config.yaml
dataset: "phrases spoken by 400 fixed synthetic voices"
fusion: "prefix"
decoder_layers: 12
Rows from block 3 of the audio encoder, named by matrix and row number. Each number is 500 + 25 x the weight over its row's rms, rounded and kept within 0 to 999. All counts start at 0. Numbers have three digits each. After the name is the row's rms in percent of the matrix's.
# convs2: second depthwise width-25 conv (encoder.blocks.3.convs.2.weight, 128x1x25, trained with AdamW), a 25 kernel
convs2.0 087:535511472520494471486480523504573531535526506492496460481510514507509512487
convs2.1 077:448468520471538472488511448479457478479476497508503534504505510488494499488
convs2.2 099:485474515499518519518479514506475463486517503527525538556524528520513501450
convs2.3 084:478529478505540497478475473472519465486516506554535500528461507494495530502
convs2.4 098:478526502522522531539538561529542525483501475515486523503519510499510503512
convs2.5 083:500514526500517541473483480439456502470510489508505505513522486467491487549
convs2.6 089:519505470515511510522497544526506491502430510476450503480521501505483466483
convs2.7 097:486467550489492485515474499488453503478461456474506489520517480485508462476
convs2.8 109:508485514495495529505512437436506506520463507464464481513500502488511516478
convs2.9 085:499477460481448476483481518489493489501532489512491464469550523480482476474
convs2.10 086:501519487516509510494496512528509525476579540532521495463469483494495493516
convs2.11 090:500539548523516514494488458447476493496514521464515526484509485494518461514
convs2.12 109:487512502505507531459464447504481501485529554524530482501490504505502456514
convs2.13 094:486495499527534465463464491501468485502474429514525496503491481533493490508
convs2.14 108:496484514517490509519538521535495541517541551516530544486510508481517528503
convs2.15 084:516524475523509496494523491454444490512512529472483535478461543489511500497
convs2.16 106:488472490514504516518486480473476443526467498514505523552539535504484521499
convs2.17 084:477470481473490500542537523464467500478467473493507487513531486517518506451
convs2.18 094:501471484504528512497524503482453548489532552513518502462479477478480516484
convs2.19 136:524518488508510504493509560532538537552478528504504493511501482535503474521
convs2.20 120:520474490501508523498479494482478446438455467491488495494481537503490519511
convs2.21 109:510493517487522479563509546556501484495478488479477485478515499523465484506
convs2.22 106:531509493512536528514548556516505488478493501465458473461481490501493505498
convs2.23 093:483500536511518493525510482518525489539475488535493434468469486496511468499
convs2.24 084:490500490498482484511530561540514480473467504493481514497548499493444499506
convs2.25 088:495514533486513516529510550504523541516533546540514532506521503522506505527
convs2.26 100:486499495486512518493546503482454425453467495484499507482501482488497510502
convs2.27 079:487488501476438499497493553531496533488511485490461509499549509527510507519
convs2.28 102:474497510529498512534494473455487492536553533529533535504496484503496528515
convs2.29 112:509492498510490508474552541521547551511500532477504487500508468478535488487
convs2.30 085:480490516491520476500531479458488527504488525542494532510528543518474451499
convs2.31 098:487468537530468548525517517482480457493530546494535507500499500489504484515
convs2.32 091:478512496460467478430447485470494481496505497495500487501515475530510514481
convs2.33 092:542479476518506495507468497489463474478461469453491481466488505494474467520
convs2.34 099:493516477511522512538554539563524501520507494473482497516531497478484508511
convs2.35 102:516459499495512539525497474464501512518533515524478488493471448512527536476
convs2.36 081:535527521451485509502548499524525520505524491535543484494543496509496503474
convs2.37 114:480510462509513506511538510487500540543511553549508519504463486479513517502
convs2.38 115:509492500505486509487502471508495489495487506521503450458429486483454472476
convs2.39 101:489499501477478455471485509474555546547512482475489494535489503479505510489
convs2.40 102:518516469524479509495478497531542541539552531533528486510506490514483506491
convs2.41 099:520499487479492504516507480526501519467455459431490531494500518515467481505
convs2.42 111:506498494504509524501484493529506507485529570520505542568519522500502496499
convs2.43 112:501491491482501490522494516479462499477497454432480456479519462514510499484
convs2.44 113:500522504490496533495498465509497498509531519534539561542499461486478496526
convs2.45 130:512500516487515496464510520526531531535518547555551506517493491525502500502
convs2.46 100:480481473504511506528546531544498526510491530525481491549467516506486470522
convs2.47 093:505505489517489513486509490499424486466482465521529520517531515469482530521
convs2.48 086:514498522538463514565539517481462494482496499516499498510498509489516523549
convs2.49 101:519499471511479497499476488491457460447460473448489489519488498505489518478
convs2.50 089:481489505492467477502531530507493481464473497426504499539511504533528513498
convs2.51 102:483500517474487494493490535538527493511475499488463473493440498509499460453
convs2.52 094:502528495513500521525515566556512510522512477456496467479498493487514475493
convs2.53 100:496489501482529500470488472459443446483460515492495531515483485516503516485
convs2.54 091:485503542526536529493473490502487511473507528533513544499480452474494469524
convs2.55 083:485525496525488510567521489522498484548515444478499505495493472473509484507
convs2.56 094:500488494529537530509498487526508480514522485493492485553465499487550554497
convs2.57 103:472509486506521508507539504471494484445476470554530542521518499504483501498
convs2.58 077:522491491490460482481497494554545528492485488498494496507547535540512521474
convs2.59 084:481512529463472488508532516521486482486499477512494496549571504502534499510
convs2.60 094:492511497511517483537532506518503456471450495472510533482543510460488523512
convs2.61 079:454516507525498514518511492513517546541525514525492509516504452527482482545
convs2.62 099:434486507509495549522487511464496507536506511480509492511494526499534547514
convs2.63 095:520487492512497490503514509516528534544548557529485497488534488494493500547
convs2.64 132:508489488498518527494488495481478506499510504497523472484476453457452442465
convs2.65 138:511483490506494476493463474442456441489482475504486480500458510503504496496
convs2.66 102:522466501473486522509503520547543536532484490456480476536486492481487493521
convs2.67 074:495462498545486513513526539514527529547526533519530515504481486499521471517
convs2.68 101:520480464516513488495488437454503499526511524491536531485462510488496520476
convs2.69 093:517476473499453488505469489525491549541520518525478487503497505554511519482
convs2.70 078:490514538520496465498526471486510535487493537531529543498512523523547519486
convs2.71 110:501494508534480483509482451497499509521514495547531536464468503516467544496
convs2.72 112:507521524534517542498535534514515499550518485543488455527485519508504506507
convs2.73 093:495532487492470519524473482496498466507544525510536538505497559513523482487
convs2.74 083:496497521495489454476501500490510454553512472449484476453496499495508524505
convs2.75 119:499518489510473472474468452444456445478495493505483494502511500481497488502
convs2.76 117:496483502514520537537538572528531509474463477497515500498501495518488511489
convs2.77 106:512502500515528494493524504544542526533500520463470535516539518489485479539
convs2.78 107:477499518516517501453479467462472449476528486521529528472486482520494513488
convs2.79 080:495503489485501449527512520516516485469437502521534492468496450501497481500
convs2.80 087:529527467490505516531505528517490497506461495489477470574507532489487523498
convs2.81 106:502505514478503474542557532535528532521495505494451486464502474497492493504
convs2.82 106:494473506475480450457468484467509475543489477520503459497520498474518478503
convs2.83 089:501511497498500483464521489532588510515522530490510481496471528481515512500
convs2.84 083:492513487496508509522509504482450477484487469479478478446533516515497438498
convs2.85 097:492522521495503485484526508468505467497418456467491510495497519493505485477
convs2.86 099:484485538505500480480476492502501497506482499477441459478458474501460489539
convs2.87 108:500497516517466440478451475480531534527501480471500498473466492515504488491
convs2.88 095:485515519503477499455473465442471489487491501509537484515527523487526510460
convs2.89 095:475477455490468516502474511476473485435503478482500474483472487503464484488
convs2.90 107:509493493524509490479470426437479492490474468477478485507503503503503484511
convs2.91 112:508505500511516516506480471464439425502528489515514479509499484508482494522
convs2.92 101:522481501545493497519494511483488504538531533541546548511529520495475496508
convs2.93 101:465500512490487482503564537515558506528518502515497541484493493502523522486
convs2.94 074:513538544546495526495468490496512522460510525476540488494470499523463509501
convs2.95 127:506508508482506493510540486508555540514564536540518499493503521494501520502
convs2.96 093:508504523497502469520530542481513462462457452469499490519477519497525517516
convs2.97 115:488512487511492494489459498444462469455472465466476495465499482492508491494
convs2.98 087:496504488527494529514551558491542525498497468488554513508494503498493521517
convs2.99 099:509515522479541468495497489519523528517504511556487487497548545520516527487
convs2.100 107:517498476509472517524559543485505462475519480501538481509542512490512475496
convs2.101 089:473488530495520527521551494488486499468478479467494480445511509496477544503
convs2.102 105:488502515497502478471510502489519492544485498464460470455454484493498539464
convs2.103 095:477536530506468499501524550531518533516500530517487498476510466497520455522
convs2.104 092:478495531520486516531498493467553508559539517521527512515510476499525491508
convs2.105 083:520486502523509498548511541518528526553529540539504500510486504516472505519
convs2.106 109:514528512490488459470432434485492480524478491496485507505488492517501497496
convs2.107 103:500541499472487503495498509546538509570522500492493509491456516483515470500
convs2.108 074:526548549498494509511468490492484465513467542480518465499527471492478485506
convs2.109 089:482485492510473557478474473463500496534491521504508471457465465482482503487
convs2.110 084:516523476475474480458479473498513560552498507532482512501521499485523481506
convs2.111 111:498484481523498491483497524509515518511500521583548528515539489502480488504
convs2.112 085:480533515515509506497527499467459453454476481507539493495527485493534475522
convs2.113 106:495459507486539516502527525534493462478478477464466494460473476477482487512
convs2.114 095:505509502513503472482512505519507543549500474490490494512579543507495510492
convs2.115 092:517479529492507469513503543505476524505560539488488517517534496517516537527
convs2.116 113:491451512490518462504422481495474486462492507475513482492497489485473505496
convs2.117 139:473488529497502512550554545537535517511507471502472500487498504482516505471
convs2.118 096:504505499512478472485465514503532538524579534522506511492523492493502524487
convs2.119 130:505496497478511473502504551487546525508546513561521528502503507481528487491
convs2.120 109:507551494515566511524519507528509511521529523479488508479533471499534486508
convs2.121 096:499492511516534536526516534485483443470501482535486511474505493537493509457
convs2.122 090:486477499508494502528546549541512552538494533513488519514517499484486509527
convs2.123 089:497486479485502522524503507533491463485521475450447520503469470497459503525
convs2.124 082:494509431505462484491515502503517465474505461464494478503467495519463487510
convs2.125 165:493504514494490473496468495526533538525528553555522546502490501494503511498
convs2.126 093:485521514479493497530546535529544502439484500518535492502489490498519494531
convs2.127 109:493509515460486489507491488493523485495467438464442458498481503499496522510